{
  "encoder_depths": [4, 9, 4],
  "label_smoothing": 0.05,
  "decoder_layers": 12,
  "decoder_norm": "layernorm",
  "decoder_head_dim": 32,
  "decoder_parallel_block": false,
  "decoder_dropout": 0.05,
  "decoder_inner_norm": false,
  "decoder_positions": "learned",
  "init": "kaiming_normal",
  "residual_init": "none",
  "eps": 1e-10,
  "lr_schedule": "cosine",
  "warmup_steps": 1520
}
Rows from block 14 of the audio encoder of a small audio captioner, named by matrix and row number. Rows with one number belong to one channel. Each number is 500 + 40 x the weight over its row's rms, rounded and kept within 0 to 999. All counts start at 0. Numbers have three digits each.
After each channel's rows are labels from the 100 clips, of 14976, where the channel reaches its highest value: "loudest band" is the band of the loudest frequency at the time of the peak. Only what is clearly more common there than usual is listed. The data: synthesised sound scenes: up to three everyday sounds over a background.
# convs1: first pointwise conv (encoder.blocks.14.convs.1.weight, 208x208x1), inputs 104-207
# convs3: second pointwise conv (encoder.blocks.14.convs.3.weight, 208x208x1, transposed), outputs 104-207

convs1.26:541473517455530468612470574508515495428531457530494412504445422528465480496503492497484536483488480431519517548472478506508540542525448496502524570537479498482531479572526530446520592440492516540502460456501453541494459598489551523579538477478522505561486487487395492517456563502558577525529528515458517487436546
convs3.26:486480400526469420510448543520541501494487485482535563418413503610403511552538494463586497464487494517539491499465476542461543513461460450552505460508458483483509446520505527553449506485533496495486495514495463571439509466494490477537479475475478494531482462546517563572451431530519482485447452441498439462514515
loudest band: 500 to 1000 Hz

convs1.61:512487509484449445519469596492451519513522483425551535428524527471498445462547499504515506462515521554429456449534487579451482598561548479508557555513514431506539468572544527541486414408536459479494580507444478416498468529541559530471543503570479447509512469521447458535544564491512448475459431500533513538533505
convs3.61:504478456487500458409440435513504484494552496555563513512492488561462534492556493554479449537409491601447501509466479477512499521440477479584625451428503426543497493568489497515469508469476495464504527511570453482484466488481469530488489502524484468531496538509522528479540509473482434397503434558484555473464463
loudest band: 250 to 500 Hz

convs1.142:492536513439493512418552571556497481507519457435546478544562500463485466502484481495518421526463505512455473523405517526487535497457563530498486541486476496523529473456524586495487472554491525508457446447541544490427473522519518495483531495532539547526476548451503494510539525492483468458564493504527580528510509
convs3.142:453443493581571524491487407535470499525477517497520505462406562466523434475546534568541534475500439540560450469497543562452477541532466444576416481558495489509524498490495549517564502539622578444500484478552525523490562468478498496496530504502449518475492486491444423520468520540471527489431535520454500481493541
loudest band: 1000 to 2000 Hz

convs1.130:597522503479530504482444475485473478459589553553493395583488517494441412529518485474501516523507497516419485518568506534457542554518525510483533417459462488449503459507412553526501509528478475523485537443480547482520447577434455533492476498515503437573497479466510464497511497523491530469474538522514538541542583
convs3.130:505486537490469538549468432484434498487497541437486448504570466511513552562500524495536525466541514458530469492464393582549508518462482506525465540488467486536475462482554437440446577438522498451419494453450460421499525504483547474508467477536497474493582536489513501488441521455561522492471522462552524450550456
loudest band: 1000 to 2000 Hz

convs1.43:555448483571503556442469455505491471546551493509492518568551473561480495519483570435510498520494482491523518490437484559493430521515500570490538478465508491499465592520526441467461521495398516467450516522491542539602414518448524488455554481458475546515453431486484507463459489581511471448530572507472529563476540
convs3.43:490549518540525495515462445507524441486506503496521486463420527559453433485508486452528536481462552445485510506456491512589529562506463531629441497478472483569442437485512544557482413407470517495443503559510449446505495511512552501463506540436551488508439533604511473463510433509573500528479530496544497431523448
loudest band: 1000 to 2000 Hz

convs1.81:514486551523481593504522476468504529502473541526506605486572473522443525539583568492489482484514528487586495473514528569527494491460515463425533568463520489519589558545520536488458493482463450509546493550464484523497489500485553472426525498497467636512537499473535483579487518515504510456472572518512472548551464
convs3.81:477534485543531466523485510446455484537513515453441522477479490576470535571504412577498481527656499503467502509498517540478453496448466515514626452499488472552496475530540449536499463437470463563417491505501526543492480470523452508484446504483525545576494485530502557497549455536504536546585519463532479458503549
loudest band: 4000 to 8000 Hz

convs1.94:455537525456459476487572479523465437461504454504505539457466480515448531502487532471556516472522536521483548503471468556483585581513485452518494484451445545519551524456516455509557455493489518532534503541533510560552508490494505519483529497550532434467491468482450460532511551498471635511519575439543469505519468
convs3.94:574451463438531496445539488554561500476538502467467555538575505464509530515492549495458549493553504504521536518524504448514480495438492485505497507631516481436478518517501534478565509509449456530535475589555604433470427486550502413600481509489532476512520443464460493507522497572484584461474527439480488494484461
loudest band: 250 to 500 Hz

convs1.195:461470432513432538512464462468454530532482493526465488505442519512507483507480551507510560588495489422496495500500456526477517502495500510445501510518447551502506481469523543468495475498517490548488444500531466480514503543484514491507536471498538479574452483479526562447474585526490510517464475569516518435444473
convs3.195:509511526521459484526413475520469493498458424509545422483380492540465472523450465409509533543451565505487477458519505569465476502475446469435439500505514471480447512486505472545489486535502582493434499421497448533480423495469454508472527510525427493567557531575568505450563501502580478445497491487511559512432446
loudest band: 250 to 500 Hz

convs1.207:467516457526413510531466446532553478575456464527502444500489467489435466504472464472518489473450520513493410505463561487541546539478428529480540518512444471549551540492529434519525470506615520559486509532413516527632507433497417498499492529481511567504595563430535499458475480460492487472497451446456472479478531
convs3.207:542513451450510435446506482482489517467485504511558551505498467615437550472464518493538540498630469515466513527510495508522499503502504445591524529481448462477581425552571457536458582510514522482491454516480502466503594464575502519508504531513602557499459489494492467461449592608484536527485497553479515537513481
loudest band: 4000 to 8000 Hz; 2000 to 4000 Hz

convs1.151:460466501487480416509450419505442500470498510474482502499579426511517531429508563499500516489565495495474502483507466438509476485444553509430526529563449437477543504512491447480503519448516509561546468514501455494480517447512494486519454573509482492545470418471533530461521458507490524534471504557484471491515520
convs3.151:536469499458526462526560442490550593516520451552530478560591573516473589459542510491484530550567490475434488467533509493558538500520500542533437481551547514530539511536516484534543533489467460542571470479492483471523444487515537552420493476469530472538504482506539530483508513514529514501473539421518418476480546
loudest band: 4000 to 8000 Hz

convs1.95:461579493473440462495491567493475474545512463524458485570542492564520423451452462507527492481431535559516511546544519511512470510510580463566489499467474495556466481524586519501571495436476463556448472483476493459484522528502474470537500456446467537504516545498531419448574499506496533505480534468476455535506498
convs3.95:520505546504495577441508537509538462557507476535540544538472457466514471597533558464547530478560501541549529552483506501547493464493505544442461476522539585528463573542501520464472461489498509466528478403481541484496559474557470480540522504461503561526593532433516521498558480491527467472536513488531553421523492
loudest band: 4000 to 8000 Hz

convs1.76:503398492527538484426504521469517445457460502533521493490458444563499471514443491421444529524517508513489515472488497481470444572553478522433483520444544498445422540500428544477453499498543486557527555516434528518478543493485526549590569549564505559467521465506460439468429494474520498543509481481549491531531461
convs3.76:529473486491540529496498464463493451476447540525593483515504431495587423508396537558515527542494463508537548465431569511489537471470476434474524459480520527441421533506462505464498436550480513416475487487558524477543474471472503447466563486547511504415500436513540507508520567506554511476466507459539481519577447
loudest band: 1000 to 2000 Hz

convs1.183:485543586523445508513454522483521511521558489596476398484476440512489493481519486566478479547426456584550561466444436455520469481451496460437542534516497515561467480443465544534530541479458499445433491442435517480530551443546494532538549471497499450475501500484482467550564480528501472430508523463490432480512555
convs3.183:513510430493520517520534503509520569495515482529445608495498439479509555508553506489475495492527508448519556537521512532534402538562533534494547504530513512445504507470548398554496458443501460571472525499448489569441507503451505480467470538476468441472427525551498413402462486480567469465472563554486485462433481
loudest band: 2000 to 4000 Hz

convs1.15:479488481517471463447438513486485570489459518482470535500452493421485460413504502523597527549488523435555616530575548524473441468498509553501487563470567530517498498532504498451510474463540486447546468606516497519459522424559429520487527531468532514451516485438419478485490526555496512407486521520510509511440421
convs3.15:492480514494423511460444448529505463512489473507368463473393467454483524508431490520469501508307535482506460510479514498470428504484538491481466434560498504506473558544497453457494503496528479546498555527494510548503437511406513494495538530537459524514509453522500477482497497493501525524489523531456456496508465
loudest band: 2000 to 4000 Hz

convs1.14:522529525555439521556460517495565524510491511512453437531480444501539496519440509390516524538470553461469388530532477465541502548472493474462565608544458512424491512540499487443507480530457485507470454431543471518534483556465449535519514455491568430513551454508495481537467530483486493495519573523513424411487547
convs3.14:501446482502509504479478463490454498521498537501479429511579535459536490455479528484479488539524498496485612437577506538507546445508517486524482489542492497489496571445551465473438484549585488525465479533532487471481603566568524468461512476532473588466530547494530537526469564545572496526486497522451505544528494
loudest band: 2000 to 4000 Hz

convs1.104:488531510515494495586541502461461467514537546530470484485519449487521477445504533543495544466544494424460397406508507452467478552453477542480551549431521452509483495442546448523477487430538550443449515536495448511468469493467528501540500532542534451439498479540480557542528551520572502502508449513492426505503484
convs3.104:464505492443523502438518457538498513531511518477475508541487526449446545462558506431507555520503505528501450547500494625509498546496469550498541414507499548494526487504497526521548490466387474496470500446462447499481493495517526518530504550478552516547470439518519417489520544442449544514451433527488550524540483
loudest band: 2000 to 4000 Hz

convs1.138:492508551464496508520514507529571452514463443493447491569550554520521499509487501417451555515453440504477470562499544487481471500480571503492500568457560527519428519552535536482566471391479478468461453414546469445481582473489473496539531485485443484532550519518418498435417502435460442492500497490452498457509478
convs3.138:465496438502497431489495567505463509534494500482451461576547552506526512534401507495483532545497521470430451467519544540464542437525456480394500483435466507500503512472473506445531488550532489461428471392516441450566494517502567560497469549422410527496522473487502474465418570482518500505547533560479509510468508
loudest band: 250 to 500 Hz

convs1.44:518478518482476518475482458463490497477488534524526537456540554462495514464488453580521460452470539471484487490489556488401479433451480463465505534525478524529575443471560530552496483499537499582499523581488417576539449578549533450466452502468486588460551506479492513497552523469479523466519485514554442465453429
convs3.44:485492517468433475561490486502439522479525514483478521493496489445521498432547465463478488525480583449468486442499536549480388522449490552423527504546559520538517481449452443499514454451509489546502508499500483544519465479473459510461533508514461444480495484541434477517487476490475521475495505453475450550443585
loudest band: 4000 to 8000 Hz; 2000 to 4000 Hz

convs1.178:490513506438470516560472548535468464535467486580574504562462503569463459452440505536420481511485465417565469450512491492518476521523452466528460575491473438442506537542562494529472488457504458444508479493495470425497489547486455464432539500550430472474483530441471467443559445442484537503484480408510520549551500
convs3.178:536467445541521520549539469445526556494483538492563546476507453531475479570592498490494508467501513513443500438480519490499499481558495444558487477518485510498533505462539519501536498487547476492514417490453487443515530513580500485459496532558455546527498467550548453562522515459471488525543528452614475487553433
loudest band: 1000 to 2000 Hz

convs1.105:518471445513535512448505463520441537451519560494493477528494481511495509420504503571556461521480538501542485439486557521526500578499567456493514468415588471472484406474544503502486494537493527460500467454493497530435463551484495482430545511527450569461468455558588478433436493513493521449491578519544517523474477
convs3.105:443541510488510443521474441478495508490518512579501470552488489496537465435539464503546533480397550495539484452465506502406428571502499525538478468508418450518421496569445550494438514506430521519495567447485530484468407553531530515558456504469500507552461533499470502510471531421518474400489508460558442423511523
loudest band: 4000 to 8000 Hz

convs1.87:485476471503510541517456456520555473537515528541433454458497511465541479470478506381485444556534510489464481453474455548459413567449480536453562508499490415524512452522532465484441472523464484520492492550506460605489460492543458472478445537547520469482578435496447489465475498596512414490546416451445522468477530
convs3.87:458442501425510485512534543565536510556398524504519467543483497445498537524513510483491516455535550455553544433498567470494526428487553471505474445486484506555476516587503590473506531461463446503544519531468472515527511477500552526487482480484531465477529488496490559559482482392573560447413517462487498505530519
loudest band: 1000 to 2000 Hz

convs1.153:496517438487507490448460509431506527520502478537505520474523461458522443460523524423549484447512476359517544563589499452506519515463534464438428487434456460511528496491452514529483503512553468517527440509520463450497581439521438503528556496492516464524473494484483507488479491503462506494524474513464443543485488
convs3.153:483504529445528523505500518521502510526478504507442420477473536523451540528488516547522510427493543568456550590516457477476522447467580502485527475518430487509517504532573532505429459521504474538513532492490453570522468422471486502513514581539486468548532540528492501463513516486556470521601486524540456554472436
loudest band: 2000 to 4000 Hz

convs1.157:507487558464463509466532468514506450531511480501530490503521482530409482484549588552563457526475467496465539541481473515554499460532521480474488551512499506486535500505490476535460515510488481536514478591475466545486532507565477413459540466491514522474539441394510533519498506514441484527491429472493560510547487
convs3.157:524504511506503531451534484492493470482497494512552351490446532475525518531509546538533492479410438542553568456551535574565555489520502495463518396524499507478545516557503475510425532471518471464538522477403461529531469484478426514506541502549465490439536457537488496488470535518475467545491425477522490590575440
loudest band: 500 to 1000 Hz

convs1.67:508579525470476515526450554528451506482539486511551522486487455503435479564529479513497450524512518363414558551527511509497489497556501500494488521516557481557508537482611473534553500474427512560413482477418476541517481565451497548501499502469453558492469505526493452565519578501510430489405499461536503529476555
convs3.67:503494397489524547491476550528534470444516483500468466441462385410485429451418589528445498508466426509466563514540501440525484524481555529466488497505482524580463529430463475492473549478489502525458508499489483471504483525549498477431428524529517460486471525431503468582587497496446499488437522535550442433504499
loudest band: 4000 to 8000 Hz

convs1.110:439537473553465497482531549518486555503518541600426539506579480539492497521497451500522478481523527491493520479536466539464462450480544453527514497526528466546525482495501499512610450497456558478559520489511452438464464555519524466485512526488536417514551460502405528419453448477551422547495468520477472481519499
convs3.110:416481458563484534520478510486456524494543565499517498493459498534464456549538540526516572473511484391448529545538552464484459498542509493496570488501509492479500491525505464521520494486485479585448505537439531498438446537471463521502555537472457535443467451557555472454481530508475450473567432474481461548494493
loudest band: 250 to 500 Hz

convs1.83:463474429493466522595511486551486488511498554498402531552494502489569486484575530493485520542485522488496558448453496563459445527537533523506500529498531479482515483551513568414510528536554513549465538484457464497509451483432487514481454450477441479529426585507499475518533491468513486485489499477536474506488522
convs3.83:432502508404465511531533490540493517475553478481454548528491505544465493541516486591485474560532510556497468478414452558515533478478472468476471461522608554528509449480552435503552509481523515488439523501446596509517582498495487472555504475519524476504540409523603507457514506529453570539466514536498405549553484
loudest band: 250 to 500 Hz

convs1.175:503481433516479477490498498509427555528505473544392462525477545544484470445514480456498539462505468424487517521505448542530456440530488504551504460492523462547513523460551494526518531492483470490438505458480507462520498490512451502436445477472498476533547501595486477565473509512435541499476505489501525545488525
convs3.175:448508518476512486466500565552519510498472489493548489499475470588520489555504544442452459512609504533499511467539530506465547505506520525492482441480528458435567503596555515522500475488499535494545496515471537483497510507484441504430564558457495559544530525474505519509528473535512572536569472528547552485463447
loudest band: 4000 to 8000 Hz

convs1.37:548502501525460523494523507475422475473484492537548456507479516492444557508533516469489500490518587527500465489466553513526498493482467486494620515479544499491457460500503514507488542562437552535412434457515540447491446515503538447531495466529482511635501457438447519527479470560635490436457513424526519473490558
convs3.37:550511447518531483501503492476533563526557524521437328417472462441486481512524535541477470448375441505438501536468539521564496534476488495462459481500484436467501506454427539468524528546506477511559512550503482474542403489513512479509461472492548529523482445510538559526489467517534500477495530490472560492429512
loudest band: 500 to 1000 Hz

convs1.100:426536484544481506475520427480495457491429486551538576441519536455543485539459532540435558570525537523500442456474504595504546436508501572469487524585407514488548441481542529506596560557495521518494465493466497494496497553471602545421468502511507450467478445529512509482424496524545461507471487499471502433438528
convs3.100:437533442514530500568535550495504447545509464471463434437476506511507548460423506477463473561567519458461527534589543505480528545491494590512409527474505451557559459535432505490484492459561507467512461519480549525490538555454538506551496523369444532524523452427472478484541541460456530539569499509508467476487534
loudest band: 250 to 500 Hz

convs1.59:523470450459505469463483516468480460547544478544492417526569443569451504479503504545545464488499515536498489437520437561528546511542538479482514446482523479512478493503533479454462467497555514475456501442439511467481403506553462570513488491504490512589579505563479490555459601464507483509463456540426534518486553
convs3.59:489540491471499505535535488485497474517490475510476457558520479419497480432517519474529451450469516491511499466519541463487502486528510525440443517530515508510394515444407498479483526581433419474524502449510501478488483597527534544533487518505448480419366483505472469534511575431461471471466497468482436454478537
loudest band: 4000 to 8000 Hz

convs1.120:438544505515578515525521509516513495488506452445505545460542480519426498528518525527518557520417593472478472460415522517379466475496526486439476462538456460471568457468466476548518457531484531606485479505494448470456577561481467460502515565563484536547419445398474489513548509529470518549467494508551487495527498
convs3.120:458536553550509475489442468476466455510493495534500589503518517520478506578463465459545485538477511524507576463573580546466464485472505519536503531571494525439553545557497523572451529457492555517440524429543507469480541449502591488519560473440490490490515538606548503473567548506485464469532526498556465488479508
loudest band: 500 to 1000 Hz

convs1.115:524482491519472487472478495546486540570523517578414518436483604502480466459585519466494489486438511437448532481551483496494449463467562514522445492512470523535490518483512512546535503450525458397493505533547493482451501457493501445533422510583480431513479446501536510525536518485503421533491519562469463510542495
convs3.115:526425500480503539582499549547554483422510468516582455533419484555532449527554513465544438474592535452502439487526482473471575494552499593488414518458467539479506498554544487523525534469552450467529522512493506487428379522433464476484552481525489545482470504524527515555498532468471510471494519417561450472470484
loudest band: 4000 to 8000 Hz

convs1.40:478491532596400461467525474525518507528452558538477518489551537502511488531471455445458537506557492461530486533520543503536454485476503496536462495502522470483430570469467504426543527454534502457461493492426550560618495523435437473444443492498488482530480523565524519464546553433466507469527504493495479519538512
convs3.40:530499495514476528523552478494519493463414535478494546479524566500533512399504534475521513469428505516482484492480542487549387472475532486455439416453516505505452483446466437529527507543460466504530412475535529482450465529484502482515511527478499368412506431506456451493504463451447456447489515500503427479504436
loudest band: 4000 to 8000 Hz

convs1.131:454468503478494484458532427536468557513534450569503544525514513560498451555562474459524456424492489525484501468499528491523481458514495450477556518517469444514536529466517515489488501511501457466527461456482447454443508497507545516529538498501508472504433426438546548488443476500507559514471520503476527501553445
convs3.131:545547517481444556525510516506487444507511413459549510497447577507477545545520461439448475449478566485552483489533525453506503573474501473475460494428520540488416504474541548468529533480494530483468525559553522466520423488397547463574553525540468526496484532468477523488529537527511552490576532515459590497532503
loudest band: 250 to 500 Hz

convs1.50:460510485574559480541480486482442522501530526510498496523483552516528483512437458565522519525525493519520466445501538513526444472498533485542452558418519457461437440451499553495528500554502562531489487469550448463532519600512569391548519513545510506493505478596535539540579421456487514464431528513482576496424467
convs3.50:553464477514487539479457513468532459504530501482528476448465517530506515490488567456521510452480479446496575432514459487595508480538489476533566486538528592462606541526495432514510456516546566476533497530495440483518674579524477451509533568521479535508494473527467514514535440480429482493514449513454466506536495
loudest band: 1000 to 2000 Hz

convs1.158:512517477511486441457481491467432466508528477547527490476486484542489444441541525527487514413498417478420514424518503434465428476509545483515497482537527480489548533474514441564483540475492447440472518550457567454502468468513518503462534458478564546433515521484452536463561499520514510511472427527475478545459488
convs3.158:513550484538560437508546538439500489534512440489532495484505535489424564523512527522492460514518484521504592467550522436517476498493508507427556437511459476504526529463491450517473508457474494586455429502462456611521454512488441534537525467504463576526529498542468508473563518535559439481520452482510536565470473
loudest band: 250 to 500 Hz

convs1.132:555472525483447493472465492470511448565488454516485419491510483489564590564405534543485527510512544484466494487474448512479510505482451474487521516497521477471524477426496483467545558480474481411541486550485441538484458512537461490476542507523525560510537457491468476519560487493487488408474467480521514468516567
convs3.132:513519561534465476503474421471490509479549485449526485542536526557557537563451470509499474488576473507526536563487517511530573528489445581556490551529467410458565462564491438565492528530534501484568489519461551461454508470487472565471505478504498585470508501527480506500494546524519499466413451491492488482550526
loudest band: 1000 to 2000 Hz

convs1.164:533517496528524566458564434486506473490558462542472428518491575560452474600569517438462509574535524542511476447494513506446461525485498517477517402488539501524532541523460450537562517439469520545535517471473431436538443467515492469476472481473518546441508500448462489501490497521447453509529491484465509435530461
convs3.164:522478485474508459481486559573552509508464493495542580507430502497441421537552487539489560514535501538468457452419447515506460511531505479469490530469480569525495479537551466505541488498458543529446517521571520504554593483548544555499482533522595471462535519526463445510488494477492493479509485507464526542562581
loudest band: 250 to 500 Hz

convs1.101:493487477463478515491451455538501499519515484586511515476489400469493498499468459485499444472596518404482497540539536461496486540505459491424468499505472453511561464547504469441486465574537491570563495545456545520482454479511510526482434539440535536446464486479443452556518555496490481561511490494495537489486560
convs3.101:493530449478489551519520551488527487529547458533517535476612513441514521481563530582459538514567419462502482537470461462541451534476542504564460509498517539492422489463489538441488431470458514478478515545534515388487429501563511482529503519455500455505503481400570427602542442562526511463454485493479508467492505
loudest band: 500 to 1000 Hz

convs1.41:502540579513470519517514480381490462582445525550452536520521416523473580488514524485436435550441495526485503525476548531476483429478533446479541495519487456437544498480507593507463537484487470463483546546446525511519522535470500520510472540522568433465527561536563502538563470464431540455468562504544454456544487
convs3.41:463525466459550525469478515470498439568556450485520467535452458549462490521459503516507451587513479558513451546519435506490509571454427465528466476503498473551500519522543557483497509528530513483497550454540525477559512435535507499469432465504443452478461534545577525469536479549459507512524489529450507464552492
loudest band: 4000 to 8000 Hz

convs1.92:544498527516493538502542506518476483533506484482525439488490449514525487451528474448518535505468458422575488545571468442465499420437476501510546487560415492502559508534536475529493570464516479494534479547456579441511518553472507508526548544496464517511557488508484519525531466528516540477535499490454491478486517
convs3.92:517525513533442508473483561528470460464475550519516428508439460409441576531473517534521478528453492581515524519488571559453457500491503498512519512513503501458470467499413523452517498544455510577518523495503550487538472516513537557391525528496403476527546525502473544566548506439548470507495503551532522527488554
loudest band: 500 to 1000 Hz

convs1.74:514520515465482513550442486509458455520536496570456567501582448541481506430483524545446566534485459456572514528521438501499449589476465488482574555578527432449473500536561455505483481414534517489408513511505519495470495417501537528435495427486462497465510532462468450525446553528514470516545547508493540428505513
convs3.74:506470497570436497530524443520499540462541542492485537506581504515529545434541510514546514522541484455513505475575556502517468492531499515489524508475495503502436468434525526564544444429456553607536513525513540502463430486515521503482584525435541487521480473460568546529488399504524555517513516472562471513438560
loudest band: 250 to 500 Hz

convs1.152:459510437481504463484493537579542490516432441488508528517519533479529571431524479565536477502496550464487546510593516506479534470566515515520460444512522415495534446493517526523488471463520480514552530387577544481465520501501533454473541518512544540453440478536463485469460527511537474442460572471511574465448487
convs3.152:457551523551558471495475427452483520443532474463515515518475527547483469455513462474504516498421545454533478510481511551550480436461472511452465498512510453523480468550485496550553516487602499505497459434499562482458415408479472483571480452485549541565528573536539482431533512525555451512519512471484529440402513
loudest band: 500 to 1000 Hz

convs1.139:480491474536517533556587485448444463509487510530499502516438473523459527470466463442516476484473531464457481560468471475428470487522487533414531543541579446483537435580519547538506448468498552539517483591466549545422497564464448523474503497501550477505547479446442471514507542477578480472481484506457585478499530
convs3.139:470539501508514534463520545450522466541515507505505504547521565502567426480576522527486550467520423438514480534487517461514546502500537465551507399530461496496423489460479623409538467510530475469479454503519474472522503510518498521542485539443564516462501564439491461533543451424497435543551568517535516513519472
loudest band: 500 to 1000 Hz

convs1.6:496525500593528549474540497501508479533567481498438464473489466521480483516491485466549520529461578512467527471549538564460505418529533485479489568463546517577461475540456482476511454551495557477558567462500542432454458489544521606543496541549514447546412525529549486525593458519549492554487459491490463588522488
convs3.6:531499484512483535484496483509489523578492470523425428552439527496516458475513567460521512515473451560572482492505443564471561491533507526527410519487434455493555533526484541446439557468536469408461514458486546491577436524539524564477489510512496508540508540467468448516419476448524499538435474502515487411483532
loudest band: 4000 to 8000 Hz

convs1.146:423525471469533530491485574507479516509475454516550450426471469432546556566550473426508515513469554536443582578540518526504512470466540530510515499528388524481517579470464536525504503536414467505443441498439497508536493506434395541549517536575524583588503537475486510573553434440535400501518502513527466500483546
convs3.146:512496481550521554520484506591438503526503510498533467469501489404488499497456556499467474554458491565489391472522447508525527470469471499391472517509487555513554527510550494495490491481505548539423481546469409494515615504492496434421509482589510435445452480471427503494430488492535493516516487499499538556547541
loudest band: 250 to 500 Hz

convs1.149:505582511529554506559475561431551481488522489452472486490550465516479490547460476511500502557444481520451533433468492559440510475516518476518461558509498501479511513575430554533481573471516486502503551491528478507497525559447510526545495541538509568521442500395494457498561423554565482488528491529487427502479532
convs3.149:462540493486451499508549498536526553453532497532375504494534507580554544558502445493426463497473562542485523488491530518484568490450513514520457501580462511443539471560498527484499485505486451458485425454448486482518485446501470491489486508480492483540513525550549579483521570430516492471449481526529443495486487
loudest band: 1000 to 2000 Hz

convs1.125:492513472424574489625521538514451497527491459483449477440470480495487525521470583464461533499513464527538521548508502510467510500446564523493558532494539534500483536452407534523476527476488491477516531478518469518496488427564509513548521462491462528514522406468468545522514495472499533462505519466495611423469516
convs3.125:523549499465480482571513490489481507505558496511520415461552520570489420522531508474577515478527477452536479546520506497472563484490513492501497533429514552513511491497457405476484501521390515480543545499471470509470526539490508481498490473528463515501543426463522555511504521538479524518513500551520505525531454
loudest band: 1000 to 2000 Hz

convs1.30:465462515497504504567486478512504494480501525554491498484494477525493512514484559560441492542532509404533485424527487537505465511520490432544518518466508508477449509464532534481547434537382566454583495487550494478514494560513514508533441537498493567587490452470471457503512469481497450457509518598491510517495544
convs3.30:479521483552529461466426500475467524473496441430489574436549480574528512508457489512547486496509549507563548523508474486542607472463560455576486473531433485479523500554511500489481502412440486496476446532618513479490589431470493445495539478444516554472503498522501565471517481483503582541548545457534481508556503
loudest band: 1000 to 2000 Hz